Weights of a small image FSQ autoencoder.
Model: encoder norm rmsnorm, decoder widths [32, 64, 96, 128].
Data: trained on patchworks of several textures, 72500 training examples, 25.8 epochs.
Rows from block 7 of the encoder of a small image FSQ autoencoder, named by matrix and row number. Rows with one number belong to one neuron. Each number is 128 + 32 x the weight over its row's rms, rounded and kept within 0 to 255. All counts start at 0.
After each neuron's rows are labels from the 100 images, of 14848, where the neuron reaches its highest value: "lies over" is the class under the peak. Only what is clearly more common there than usual is listed. The data: patchworks of several textures. In brackets: how many of the 100.
# fc1: MLP up (encoder.blocks.7.mlp.fc1.weight, 384x128), inputs 0-63
# fc2: MLP down (encoder.blocks.7.mlp.fc2.weight, 128x384, transposed), outputs 0-63

fc1.69 [100  98 102 209 175 118 128 106 151 154  87  97  98  72 134 104 133 184 155  81 141 172 135 167 178  84  63 153 116 122 151 114 106 113 189 121 133 126 116 121 140 138 168 121 114 123 115  72 147  74 112 145 164 102 134 126 110 186 160 103  87 130 126 107]
fc2.69 [196  98 158 154 156  83 150 150  99 162 161 122  88 152 137 156 160 135 183 147 113  94 162 174 147  35 162 176 128 129 136 200 117 101  80 141 112 108 203 174 120 163 143 168 134 178 168 161 125 169 167 102 123 144  85 175 110 137 104 143 121  54 121 135]
lies over: spiral (33)

fc1.161 [ 97 103 130  95 108 116 100  94 168 147 115  85 120 105  80  99  97 177 166 148 102 157 106 119 137 133 108 172 102 178  54 109 122 157 167 125 119 149 125 125 114 116 122 107 144 135  74 166 159 124  43 134 121 115  65 154 133  83 141 110 117 190 102 147]
fc2.161 [121 134 134 154 135   0 185 106 107  93 111 154 118 124 164 151 152 152 148 106 141 158  76 100 158  77 117 132 116 102  69 106  58  94 115 133 118 162 123 111  98 167 101 140 104 151 136  68 146 100 125 143 117 104 130  96 147 161  89 128 121  72 145 178]
lies over: checkered (30)

fc1.285 [117 138 138 132 115 198 120 125 120 165 143  91  83 133 112  88  90  56 135  89 168  99 118 101 110 107 144 178  85 152 117  96 100 113 131 107  81  89  22 180 116 175 122  97 135  66 128 137 121 116 131 127 126 162 122 142  99 128 130 151 146 132 118 172]
fc2.285 [172 145 135 160 115 110 133 176 136 151 132 154 177 139 202 139 186 155 150 158 157 115 144  98  70 126 140 118 115 174 149 161 136 191 135 121 123 127 157 127 149 165 143 148 112 152 167 161 147 120  93  94  95 144  94 132 113 121 171 133 112 184 107 118]
lies over: rays (31)

fc1.92 [110 121 181 146 101 154 115 118 169 177 104  81 127  74 169  81 138 117  20 163 134 114 141 118 160 125 139 152 156 153 111  84 109  96 119 121 161 160 118 161 162  97  40 106 179 157 127  90 225 148 134 137 128 118  77 122  98 185 124 119 200 155 126 129]
fc2.92 [ 55 141 112  85 132 134 111 122 139 186 159 181 121 148 122 129  69 102 163 150 154 121 162 123 121 143 121 136 106 126 113  92 194 115  64  42 123 116 157  97 104 148 119 132  69 122 109 114 135 140  55 171 144 128 115 152 123 105  87 100 162 168 108 116]
lies over: striped (26)

fc1.238 [124 149 109 117 169 112 137 104 171 128 197 177 116 109 110 139 166 110  72 139  80 120 158 200 156 171 139 150 117 197 158 186 126 163  87 101 137 130 182  91 102 119 148 147  70 116 192 170 130 167 192 117  83  84 145  99 148 107 134 123 136 112 147 164]
fc2.238 [164 115 187 181 122 195 150 104 155  86 155  63 114 112 117 154 112 122 171  75 105 137 194 142 142 189  96 132  97 120 165 135 145 154 113 157 147 133 130 103  96 179 111 165  92 152 113 104 118 152 131 133 135  56 142 140 142 133 137 133 114 121 149 107]
lies over: triangles (31)

fc1.7 [195 149 174 121 144 130 115 119 143 134 134 123  94 125 118 146 185 108 142 180  90 145 101 127 123 170 161 102 137 111 107 165  76 133 118 135 148 152 151  74 119  86 142 152 109 103 167 104 140 162 129 125  94 114 156 130 114  63 120 147  61 119  30 121]
fc2.7 [153  94 139 115 134 152 101  89 111  61 105 105 115 144 125 204 161 138 163 138 173 114  42 132 120 137  41 121 164 134 111 105 175 107 139 110  85 104  78  59 135 107 103  93 131 132  91 170 156 113 144  99 106 135 162 109  82 100 149 122 124 146 101 156]
lies over: striped (32)

fc1.60 [106  97 122 105 112 130 176 134 105 185 114 110 118 112 116 124 105 136 115 122 171  96 154 148  58 118 105 143  93 126 110 132 101  78 107  70 116 127 123  85 157 153 138 126  76 119 118  22 135 168 185 141 146 113 131 136  83 142 105 123 111 148 214 173]
fc2.60 [ 98 143 107 105 102 181 128 135 134  95 104 106  82 167 133  74  99 153 133 131 122 138  90 137  93  94  74 110 206 170 144 123  92  69 153 174 138  90 171  96 134 129 146 187 112 172 153 153 161 117 122 116 155  95  99  82 157  61 126 136  69 187  95 172]
lies over: checkered (26)

fc1.183 [113 108 127 111 138 131 139  89 116 115  96  90 133 100 134  62  38 159 126  81 129 115 132  97 121  98 130 132 146 106 151  98 105 124 126 151 137 114 114 194  98  84  87 109 143 140 114 139 127 131 152 160 118 117 109 109 173 244 176 115 177  89 150 104]
fc2.183 [ 49 109 122  81 131 133 146 115  97 140 167 176 127 126 110 119  96  38 112 139  79 102 189  83 127 135 144  87 102 148  78 103  86 103 150 106 139 151 129 145 112 147 112 110 122 194 175 102 125 136 133 159 156 140 126 174 148 130 112 126 161 125  72 135]
lies over: striped (31); diamond (29)

fc1.310 [ 93  92 126  92  57 165 138 120 136 133  37 131  97 110 176 138 111 139 127 130  88 130 165  89 149 196 132 133 111 122 141 124  80 171 117 116 137 118 131 152 176  94 153 112 157  88  92 153  94 133 114  93 142  56 172 116  48 160  96 107 138 139 152  61]
fc2.310 [124 118 120  89 228 175  92 141  93 121 186 136  78 104  97 132  79 101 146 165 100 141 142 143 146 115 130 113 159  84 159 110 128 147 121 105 148 101  92 102 103 152  75 110 136 119 163 172 101 184 141 164 177  85 140  87 115  75 151 165 151 132 107 184]
lies over: plain (38)

fc1.309 [138 125 116 174 109 201 111 145 119 122 111 121 143 126 187 123 119 139 157 132 113 136 165 144 128 134 165  93 138 136 180 141 101 108 149 139 154 115 112 137 108 145 156 120  83 136 143 104 134 152 107  76  93 151 173 126 127 114 190 129 109 133 111 103]
fc2.309 [ 93 141 116 111 106 136  93 135 160 103 130 136  89 115  98 156 171 187 124  96 177  86 126 143 144 158  81 114 193  86 141 201 105 182 161 124 149  74 151  51 131 110 138  81  77 130 156 128 155 104 124 103 159  78  70 135 145 121 153 150 100 184 160 148]
lies over: triangles (25); honeycomb (25)

fc1.24 [116 133 112  95 135 162 149  94 158 150 151 131 132 144 152 172  99 125 126 110 119 145 126 140  13 129  94 151  62 159 118 105  86 146 171 116 131 129 177  79 108 178  80 183 146 160 107 167  87 120 136 109 137 150 115 137  86 166  66 155 127 139 129 108]
fc2.24 [ 27 108 107 115 182 135 132 150 109 117 170 174 139 142 101 147 117 168  97 131 157  75 101 122 113 106 185 112 131 157 140 140  87 168 157 140  87  93 105  89  65 113 178 112 121  93 173 146  88 106 184 143  94 177 102 139  79 144 124 119 121 144 122 145]
lies over: wavy (25)

fc1.104 [ 99 102 167 149 167 116 136  96  90  97 118  93 109 135 131 141 157 120 126 189  52 110  99 149 106 152  77 117 113 116 122 127  72 155  90 107 127 133 122 158 157  80 123 148 131 148 160 116 116 118 154  74 173 139 141 109 136  95 129 119  54 106 125 127]
fc2.104 [ 55 148 134 119  77  19  75 107 140  95  74 177 116 117 139 117 121 165 133 136 115 155  94 128 110 134 213  87 154 111 111  90 141 106 154  97  95 180 125  81 101 165  85 122  80 167 102 156 132 142 177  91 126 125 125  82 112 112 156 159 117 157 125  83]
lies over: rings (28)

fc1.147 [147 104 111  87 108 208 143 131 116 125 207 113  76 222 132 100 146 108 206 133 126 154 100 132 166 124 139 150 122 152 133 147  80 105 131  97  75 156 127 196 123 131 170  80 173 106  14 141  74  81 113 154 133 143 169 124 120 149 106 146  87  86 114  59]
fc2.147 [191 131 162 132 116 166  87  99 118 140 170 102 111  52 175 140 117 123  92 116 132 183 130 168 132 144  96 108 168 144 133 116 108 137 120 179 103 132 142 169  77 154  88  90 103 174 109 166  73 147  86  89 125  78 145 120 136 130 193 119  87 169 170 139]
lies over: striped (30)

fc1.341 [ 98  87 113 121 128 137 103  98 134 114 104  56 103 152 152 138 124  98 218 100 153  86 167 112  95  92 167 123  87 138 152  46  94 137 142 126 132 123 120 116 126 109 137 121 152 125 181  79 222 134 158  80 144 101 110 144 224 104 150 108 158 148 178 156]
fc2.341 [ 86 132 118 112 125 118 184 133 129  95  96  78 129 159 104 132 171 160 200  84 155  95 120 167  60 139  70 167 109 144 125 147  78 144 135  88 147 112 149 131 134 106 115 192 147 123 117  92 197 192 141 147  79 123 141  66  87 156  63  85 156  89 107  81]
lies over: spiral (30)

fc1.287 [109 103 117  72 151 160 138 120  94 143 153  87 196 122 140 145 143 115 197 116 103 130  99 150  87 112 116 124 135  98 203 255  60 109 110 121 150 150 136 107 118 143 113 118 173 162  10 149 107 104 109 115 155 132 103 139 155 166 181  91 150 128 109 134]
fc2.287 [ 87 119 133 154 133 107 157 129 130 144 102 108 118 128 148  82 170  97 175 108 112 137 173 196 130 114 196  96 164 121 165 142 120 157  96  69 119 163 113 106 172  80 130 122  93 149  86 135 175 120 122 146 150 139 142  70  89 132 194 123  91 134 179 109]
lies over: triangles (28)

fc1.323 [125  95 141 136 175  97 143  84 120  93 128 160 115 155 138 154 148 146 122 143  98  71 107 105  59 148 126 201 132 110 134 180 108 142 127 154 115  71 130 189  74  97 110 148  75 135 184 132 138 104  97 197  91 200  88 164 110 136 130 116 133 164 141 122]
fc2.323 [135  90 146 116 163 128 106  67  96 134 164 147 110 195 134 153 127 117 121 153 148 132 114 120 122 174  73 124 104 137 105 128 129 155  82 139 102 101 117 132  71 147  87 146 138 176 138 150 115 123  99 125  95  82 131  54 180 142 123 144 133 121 177 146]
lies over: rings (26)

fc1.279 [149  86 109 126 100 162  80  72 133  94 196 126 155 141 154 139 118  71 155 141 117 133  75 120 111 137 130 153 160 157 129 164  85 107 126  38 150 119  84 103 161 136 156 137 139 134  98 121 170 156  85 112 135 141 117 112 137 115 113 128 146 103 137 149]
fc2.279 [173 122 103 168 135  50 167 108 118 126 131 129 151 138 140 160 158 116 126  98  90 145 119 145 175 131 142 174 116 211 153 113  73 102 135 155 134 148 162 150  86 152 163  64 142 107 167 130 141  71 112 112 105 114 134 173 166  88 175 130 138 107  97 117]
lies over: striped (37)

fc1.280 [116 102  83 135 161 158 149 160 121 110  91 165 138 159 108 104 152 114 141  91 145 125 145 110 125  85 181 100 167  59 133 154 117  81  78 162 113  95  97 191 154 135 112 139 107 137 251 123  88 150 112 119 109 126 146 141  34 144 127 150 144   0 123 137]
fc2.280 [130 116 141 115 150 133  83 155 129 106 146  65  99 107 113 134 148 116 100 111  95 132 125 115  84 173 111 137  93 112 101 129 181 126 157 160 155  28 130 146 110  32 131 174 111  75 153 156 163 110 165  56 125 114 179  89 126 120 108 142 101 169 129 156]
lies over: spiral (39); rings (30)

fc1.270 [ 99 134  85 104 144 110 150 104 132 142  93 184  78  79 175 159 114  94 146 102 151 149  99 137 132 247 137  90 168  82 128 188 147 155 143 157 155 161 120 110 113  77 125 121 120 146 138 100 139  62 111 155 110 156 113  88 142 124  91 120  71 167 107 113]
fc2.270 [ 80 136 151 153 198  25 113 177  99 128 151 147 146 108  82 105 118 139 143 115 139 193 120 122 117  85 111 146 124 110 102 150 108 163 147 160 115  92 150 144 191 125 126  90 112 160 153 115 115 151 165 127  75 152 157 142 144 145 160 124 144 150 155 128]
lies over: spiral (26)

fc1.167 [108  84 109  80 108  45 124 167 143 161 117  92  96 145 135 142 124 128 131 124 183 120 159 138 167  97 113 152 106 121 166 143  92  90 100 126 149  52 113 121 179  92 174 153 180 112  98 102  75 112 122 130 109  91  64  72 187 146 148  79  90 148 125 140]
fc2.167 [ 83  83 142 159 118  22 159 134 165  90 160 132 169 158 107 171 150 160 187 104 151  76 118  95 175 193 117 182 138 185 134 180 145  86  82 125 144 145 130 105 161 139 155 109 168 148 112 100 172  76 153 126 105 142  85 113 144 141 108 139 163 106 139 217]
lies over: checkered (27)

fc1.241 [136 151 194 126 117  85 103 184 131  69 124 104  96 145 157  75 103  91  93 136 105 145 118 124 177 188 128  97 121 104 110 182 103 102 140 164  60 174 124 112 135 139 131  44 112 128 102  86 148 135  83 125  86 110  77 133 121 145 155 109 142 150 133 126]
fc2.241 [168  71 115 100 125 155 138 142 125 110 115 129 164 121 123  58 131 151 133 149 116  99 197 125 148  66 159 106 134 156  51  74 174 106  93 108 101 159  92 159 180 140 104 165 124  88 113 164 163 156 133 124 189 176 129 150 160  83  95 205  77 133 140 100]
lies over: triangles (33)

fc1.382 [171  83  75 145 147 189 129 103 102 132 144 110 146 138 106 166 130 130 121 155 206 149 152 113  89  74 110 172 143 108 141 181 123 103  99 105 146  83 181 144 116 143 182 139 132 151 176 107 182 155 198 139 114 102 115 117  65 131 126 129 166 110  67 130]
fc2.382 [ 96  72 133  67 143 129 151 118 109 168  73 125 196  78 126  99 142 147  93 143  71 145 183 137 141 105 158 116 111  65 130  93 141  96 136 116  69 158  82 139  75 148 132 126 106 173 116 218 107 151 142 188 147 120 181 123 149 130 140 177 105 124 159  80]
lies over: rays (45)

fc1.5 [ 94 126 116 125 173 169 110 116  65 139  64 145 166  70 183  91 169 129  47  94 105 108 100 124 141 187 114 112 169 137 130 111 121 120 141 104 125 161 126 129 116 175 174  71 146  64 139 108 193 162 124 171 119 110 106 183 132 172 164 115 124 163 116 153]
fc2.5 [114 137 155  22  83 171 131  83 122 150 122  94 128 165 111 178 111 126 132 125 178  96 158  66 187 150 124 133 105  91  90  76 133  60  86 132 149 144  98 149 103 121 154 145 143 133  76 118 126 149  79 167 152 146 142  54  93 118 159 116 123 132  99 125]
lies over: triangles (27); wavy (25)

fc1.377 [116 140 165  97 114 149 111 131 100 141  83 183  62 185 114 139 225  89  74 160 122 137 105  94 123 164 159 119 162 161 100 191 103 118 134 140 103 108 160  90 157 117 119 163 139  83 117 105 129 117 101 116  65 151 181 156 110  74  79 174  55 131 133 126]
fc2.377 [ 76 194 124 101 115  69  88 116 162  65 131  41 111 125 123 168 101 150 112  96 145 121  90 137 168 103  51 182 188 110 104 129 132 142 133 159 119 157 104 100 129 147  91 141 150 154 115 120 147 149  90 141 100 118 113  70 131 114 117 107 125 185 139 158]
lies over: spiral (37)